Weights of a small contrastive audio-text model.
Model: 13.8M parameters, encoder arch conformer, encoder norm layernorm, encoder activation swiglu, encoder moe expert_choice, encoder layers 14, encoder width 160, text encoder layers 6, text encoder norm layernorm, text encoder activation gelu.
Training: muon at rate 0.0036, 4100 steps.
Data: trained on chords played on synthesised instruments, 52083 training examples, 10.1 epochs.
Rows from expert 1 of block 9 of the audio encoder, named by matrix and row number. Rows with one number belong to one neuron. Each number is 128 + 24 x the weight over its row's rms, rounded and kept within 0 to 255. All counts start at 0. Numbers have three digits each. After the name is the row's rms in percent of the matrix's.
# gate: expert gate (encoder.blocks.9.mlp.gate, 8x32x160), inputs 80-159
# up: expert up (encoder.blocks.9.mlp.up, 8x32x160), inputs 80-159
# down: expert down (encoder.blocks.9.mlp.down, 8x160x32, transposed), outputs 80-159
gate.6 107:115146127174103141141151135117133126135118091130110121167165084126106083100146171114092148152163122149139150104099150103127143131140136107063083133175104114095069140152122136159104115114163124108121119119111164121153117153150084127143108132
gate.7 114:135100165136143112123212148137150125108149123129142138113166129049124123158129126117096082131131076130135086130097125131127130142138129079134136129106126132150123144120141114120152108120088100160136106157172127091124089112160110123113164141
gate.8 090:150154112160137101176085112157107126133125117147174111172077095092135145131162136115126056132128141117132119106187108097144106155144116131116092144151157128129149133146167123139130131115113166104113125128135179181127150142125081163073106139
gate.9 099:153166156119113124158113136167179158140126100084084166122109108144109157173096099131181120125128107131121095116113115096129126164130179130153126131136135108134133164116194059121125096156121135134125107127127130092111161142148117118110166129
gate.10 103:119119124059137141099091189108136159119128143135146141193095103089121144136136139157103152133145102153127130127121119148155130169089106141098109093067086144120122101130116137106128122149138160128119112151113143124128091084093128141171122116
gate.11 101:153082129152063154112129155102110128116112161147125060152159144116129173147108116138150147140088141145144127131152116094108094132112188141105175135091197123121147138138093163079102097146136083104114112119125116113126155077092112092148147126
gate.12 106:139137127106099119128125104117137132128124142146146165183102115109124122137153112135137172150143141137169020109169106115133124145128135113108105118083107145086100119138152093155118086135130122159146138131122072133160148149154141085150112154
gate.13 105:100100157168100132146152151137085119134150142117152126166142101148185153135145114159113144128162107131110101142143110087082129124134157128142107137065082099121166120161131166122118154119114128134088183146121151078144103157140106163103113132
gate.14 088:140118139120081072104163125135136159139129133144087103178145128143129142133101132150123161121089119158134109089142123138195101130125146101188115174127124091138104179113154102155144123165128129138146139157121123137131135159142077103152132129
gate.15 106:069130097125129108147149095126087150128128120110178137144085139135126148121127118103145075125120145158134119133129114115077123124122099121103158102172096070144101088139146076107112135108103106119110133110108185155150159148143094138166129153
gate.16 109:141094158116126105085118084148112095106143091157127162126121097069125080133083143110090130105116165117133143138201136132115130152133098108138091116151165161162098132152102115131120136121149140132140159069107130131115088142137147117153158115
gate.17 112:121149148127109101145156126116081104171129136101181119130110121149081128145135131128122125130170132157105139134143113129152126117093129108084123111147041129168133193126179129098123116131111124124124140176113203166135139159128088153122144134
gate.18 085:140140138154089076142127172130127108126122122155171114201098128124118145178153151092140134115144118156117134140134120105138105159160161124123087139129131103114115150120135087164121131129123071105108137154120088160152151158112089132160089135
gate.19 096:125147160115123123145091141136132120098131158146174169127120123101115098150098142143087091129158093098145099145135131117119145159152105120107159151079129144152110072147133135091114165159122128123130107124119135172076138133086159137131090132
gate.20 101:117145094059102080119153165108143146167142133107093132109077105112144122077123128137127154135124120135159139152125147142100120151139128150141159144115086126126083151142185130176128163141089106151121113135135074151133155120149153176156138104
gate.21 093:138150138139138126134103129133115178151113128106099123136066096150099094180137142134130136145090090148115137144110127099151129114143136152096105135139167139120143127115109130121087128136130132118117085108157112131124105070144099110132125133
gate.22 097:133126138148122104111161157150169118132125155107130110162206082098132117161100130128084188151101111096100114152085093127148140167099123103151157140098139084120104149141125104110122107131100090120151114127105117150108106129118172143107164147
gate.23 099:116112149146141105168070090156112104112090127125144170177105145133122147115083163132148161137138125123115079145129121107073125124171138136131146114093097133139113135155129102151139120127159089135152114163130133124107112138146123122126066162
gate.24 094:132081120144136143156157083169106105106116127123145086149089120092125120122174150142135119139136133119114130175099162114121140131126166125156159128184174114141125138195115109115137126141117096121142096131125127135125069107135171130099127116
gate.25 087:133108108113136121130190119181151144106123123121153125106124162124135118167113159151150075106095109137155139152108076128140127167127093139081113144116054161123109134148152123118149124139156161107119124131126141142144124157164125148115090108
gate.26 110:131143107121158095112166065155089109124115128123103157136143162109140136116156117173086081136151109100150084098114145128127108134131133148138061138165132142157119134140125133142123162146128099142117105078140121147125129143161133147104138130
gate.27 095:138120164123142104123080112151134143151118142129143107095075115080108126172139125156111149141180096162115130134120125109159134157129160126110150138133139120082124146110148079116125126144143129084144131148134072116165161098111138107120132088
gate.28 094:136099120090111129157085090115101152150130106131167147158130138113146103133121107139122149114098150147138068129121104139116106146103126077097074114122121139142155084139137096129095156129129127140130156103136072104163141160138170119173128123
gate.29 111:099158097153106098135090192130154126175141136123119105135209162135126134153093141108144089097157153132115151143134122088170137146120088118170158136154110118160148167108129111115140125120108148122123158096121140160111105118124094188151136096
gate.30 101:137137135137141115101120129099124109148112128126089152152159181153126093119129137120094107121142172111143086110169129099138136104196102123114117109161150142113133178138169124177084152145125115142134133123129135120154102203128110152108131121
gate.31 100:123173142120111135171145109119140132155135121149144143142056097104136084092181098150109101118100144139129098142145150141122129127157090082148147142142125156166149189134130083098103120145087090170114133114107164122150130182083106100093134112
up.6 099:148127149104126064113102200145094085130125163106100128195168162121159147115138146151142120116116134100123100156135127146070092110115154183158181132129191108164168122118128105100119124104117133145116127130173116144129123099129122131054107131
up.7 111:139137139098145094144154096136177128126099144134093141089169130158110132122186101161152125102124077116133116075144119126142131114113148180114101121141160096147134162114124158085136158123113114114145146124142134084129148112105107121154117138
up.8 095:135124119105119122122115144157135112105136105159167190148065140090163161158160142122130068128150175110148130102094155128062136175107121124108147114136156127138143110144136125131108104129120157154130116154121176129140149128116091160099129141
up.9 089:136132121131093109127058134116135108173121118085123171080119133143094134129110158085161187111122089108145084097121103107120136155121158148144160163150110105127149109093162100116157133134109161110141143143123177121126141136144149155105177160
up.10 097:122137149131102115148120133133152124178127108133117132143171123173132127127124113082162150117141102108094127111133136142136132153117144098146121153133098138110116134136135097107128120123079153154137135112116123151092111161139088106198077114
up.11 096:130151128188103112104111160141141133103124116126180180151091131149139120089112129097171125120134165109129117107147127113132127134121140163080080142189173130125084187121162113132124137112115173139128135072133177140133132132133135133079136129
up.12 110:156081105126122098102186187134107143126144102100100156125110149122098162094141112102187128165095086132147172153093137121134127128128121135157101169102087130124102096109136133103140106134112144141124141134143142127116130140120117163120123110
up.13 114:144107141138095155125135102131113144120148134119137141141101140122189141147160127111164141132122090120128132138129136090116114129130140096136124128010081119136085135110121177174114120132146095124086173110142124129157118149149146147156128122
up.14 080:121157154113062144147082107136168116132109137133124081110128135130156105177180094119151112110150083109136152152130089136135103134093119114151153169154150117110198124149116139151162167130165143125120117163138084089141176125127107170146139143
up.15 102:125109104104150125136129104108139139171126114127155167146070146155088142104093115114161120133119142167150140142133121141115124121072113150124151091167111084131085072161131038117117101110107124133108101146108140137122142185126140110119134135
up.16 107:156111110158089158143103160127135128109122135186153137106117088095148141154135152115113154123170047125139119118190109094086120114166111147088163134116187149115146094134118140132105092133118098135133139110122166088118153092076150112136107097
up.17 099:158165116100133112126146084103147094170133145107174123123109151152089154127099105135106115122162121141112105135164130124131120143109112088088100121102064128167140153153156135107113093146109091166129132137116152137139115174141104157117174131
up.18 083:126122146111106086112087192157137183099150144120157145093066139088149100131159171135139142152126158154102115143113117108116169101128105157119125121125122136133085133139150158099111127118105074121140112169109158141149120125122112095150076130
up.19 093:134138150096092120125052124115122100171160142134164157136148086138128107130072141146118134156156147106137087122087130122123165137158108110130109134156129127160129089143131137148164162141112146097133157157123107110063145119099140175146144101
up.20 106:142134129068134098114160110137132118104124128142136136156154177114074172135126126169126097142110134162108131157083157139085125145112158063149178120117157183106098077111133100113129105132132064162141117123118126117173131129149118133136144126
up.21 090:141121110150146135118074123134109152090085143173085124125107091150114118147125093146170185144102145130135143145072180147171145121104121130136107127145189163173130093101092126137128090127139116127124103098127121137134108102117149088118176151
up.22 097:128141138113179124108122173139117183137142110120103174131154087115136156079121130167102109133108175137167172130125138111121122126115129180137122131125096110118165142138112193076110124122117097116128105139120126125119099157115087128079079147
up.23 112:123132156131139178093148156121152132094136116147181104076130166141131124129118156129137147128138197141093100124163129110127125125138169123047159171124133149139102160129149074122129126120147116117118126138132121113147137137122106139126098130
up.24 094:136139087099119150092140104102137134187110110104113084103196098167139151139121114124124169126128112125130125141155106102165099116119131125133130154086087130122137144114109082139127113140140134138157131090143101117102167126126127083161099131
up.25 091:131113122186110101076157143118120128113124133155113142125092131150087095083101145121180118137123168124152161144137117138097151111112138106146061087139162154093163167142152123099125110143132119128137103107147131146132095144131136130117104134
up.26 112:103140153099165129117169079149117135113140101130108134129216143093154139103104121144114121098141097107138075192119142126159129121148154111148058160146095150133090168108120126119142146120119136146133112134148130117094148157159097112124112138
up.27 102:156105142148131093091185107127133104123133092135149165086112147079086117117153146120102130101128063123166104085179126139138126145133138162132092126145154127107096141126126091180136119137149125180104141125121087151127115116105131150113120129
up.28 100:140104110122129133091188173114169119103157125142150138133169101142113102137175139145151163110103138147121138169112156118118144151120135111154143119165110108142101142131153111108130115119115124102130134100120088159105123140151142121151133135
up.29 111:129114098120131167153202080147101156121119111137107115103132128126147113106141175147100131126146099142147103185155117124153121131125148105149126140125052123131080102132115161152148093125134107133131135128139144119106136137126134119132135154
up.30 111:172093096119121121156123153113162116131127138126135100140045082127109111184136115137141144104154088120139145109073101114086112154150133159126155147114139064143087138156157136103117099148182095098137137117136173085134110137104144126124140150
up.31 110:113112077127120131089100154102163137125114142109097088110167169158120137169123175109164131143097126120120147120021134131134139122119135134137154130088156126106109082105122136111101141135132131108111112154136116131116140103183146187115155144
down.6 105:103125108132197151170145139156046131097137120105156141136109150115129139121119130167146078109119136122100155120092129136091111128189146142150100127121124125159131148121128118118132110104099144104141161096135096104081102119125142112114163137
down.7 104:146116100092148145163144100176177119121124125152141099136171146124144106147140123175107123095133095133126143160090119155142124137121117109136154168085170097160131134140145145114170104131101144117118093080129132086148095104158127096131141147
down.8 094:149118119136137169100136086117108150107066134135167194100159126135187133172129111103127153130134116145139157152169140139121100113123141138113150129076143130153069094130107150143119146099143144121101139144136132071117105111099076100160143133
down.9 086:121162137174074090116101135156116103154116138130101121137095126118140145079098150091125127135162165106144082156114147138077174137162095162132088108046135140139162162115131119106122146128192105122140095128105095118130142136129144140138119119
down.10 097:103148103175112124133125108138130094144125124120138118098129126118113142160132122148142126103164111107126067110135084116088134126142154128154163112125142127130100138131137178147116117116125182114118106126152037148130146125097140109122075113
down.11 102:144079100169103136105126110113171108115159112118111141160124146088100139099138109091115106141152187160118109082126111109074151143126134120100159125105123133147109146122132129145138103116102138133097120115119200146129150124149140124119175128
down.12 107:139158135095115097114117057070106102116134146162138135139096087178138131130105113129075109106152144151146093159139098110112141118152098113113095140154104129127134127152165140183141104128108134156120111158147147143146122105112126108106156140
down.13 116:117134162124143072094118136123202142100163144123113123153133097143173078125105169125126093146104132129134156079154099135105127114116113091093084142140097101098120153143123112133119165130149103125140123159122145151150113152156121116108047118
down.14 090:119132120182126148111179159104128122134133103165113114125133088118159101111136118157144135143104113130134171210156113082135130126157105083131152145148128132159118112143101115152130100130134085155115124112149101161147120113126136100109119117
down.15 103:123115108151150151161128108092160153135126146143146121175166106118082123128126123071126103140077127147144140162145111116162119123154128087107138141192079127121110138124129047139135090116132133169139123191102119092148099109089098126148094106
down.16 100:108113123097144114123137135127133141151130151120147176114123109111114133114069146160140189165130140135134128178086110101117143147119140094079168135113140107125103107134137098127131117123111107095112105179108191143116145140136129129169127142
down.17 099:121080116124127166119179096107132132098139146111129138094110071146133134136099162117175147117130098130151155110082092131107129111132124144147117123100108115115096087103120144086131114094158130111151112164139132073121104132082125124165127166
down.18 090:134162108080136104117121108141171152104111121133117193116139119199186152127133144131121095099155153143136139113170105143168114112113124134090103130107113121122155139116115179111161101126127130166168115096112069125097127156119144115137135131
down.19 087:123132098122113127119111126143199148168154096125127122089089148096107142155057178119175145129086119127126171143160123109129149135134113153114124122080167125126133155165117135155147122100115187122083139151124080123107115126112098142100153102
down.20 105:121175142137149152156177073094151158134120126121060123172204125064124116139110166116072107110162130126126092116126151128139155141155127127136168109133118121166163125122124113140117095084117149098122109104110119123148122104125130094152091100
down.21 100:158124100161118110118146142071134108142138144128103130145191139143088139101136115141138136137093154133130110140094074107123130114114151140104124127153135117134158120148166107100154148119123139120119118176107121052135130150113119134120106128
down.22 092:123123122171087120142142118156112123137131126134180139097192102127129117134136141160112106130145120130117147025058123115138138117114115138130150126111138147160115134118138123132142131114142109106102165132149186114155138102119106138094181120
down.23 103:132132138125095150133192121140119148184139130135092108084212146144104104112168142151109110134104124096115112167085146111163130108124156161168119110103090141121124071114126161112115116124137148110118120162136141089122146098098144146105127152
down.24 098:136130136094133126127095123122111112095152097124148083119095123101149138155170130214152130103106170135125097138074148125164094127128148139136085101123143156120129119117127120158136104114119098130153090096139076148130119158155109116125165135
down.25 101:136113137096143106149118151091133115127139147125060130115113116147153135122092115133132128132085136109140046130127121123127119123122133176125131148123103141125182148119092157146081092132101136134140131131166111159118104131125162110149109172
down.26 115:114126107134153132102105097157126142172107130137130140146075103084116088093156160142095062133183118116114107112155189135136136126117149092127113130124140156135134130109132105179152152108108143115134118140135109162117185174148145145084127117
down.27 099:100085114129115171161093106127132149129083131133128134125170137121131106116104137146133140132137107139101150127042122136110149136133123121086165151130087123141136120121156100086116099129145138080110141134142171077166125142117099102159120143
down.28 105:161123093142114171130128113131114099141164124109048124158138082119150149127168119101143132140164104125116098117160086130081109151100109133123143133127091117114145138140148174153158146142165164112145149111127109123077122134123168176111134142
down.29 114:124135098146127144110147117124132100102123121145159122120122132134124121159157132070150151108092133143110159106089121161172123147114163123118129110129159128115104157096099054098156118151154137085120142154141168118118097101158119135137197132
down.30 104:123090143113147128166100158150151111169137137143103128103158098136120124107115113123111097159115156124114103118155099142098113114176089085119166148150072134159160146111148164137103110126183135134128111109126153081168106112153100148101123124
down.31 107:152132145159144097091093109143095135156131132115106167112130135122118125093185144121090107131130109108111161137097156119114136127108130127149118131138146128125143176121121083151159150106107144128128148082126120097099181133146130115126147121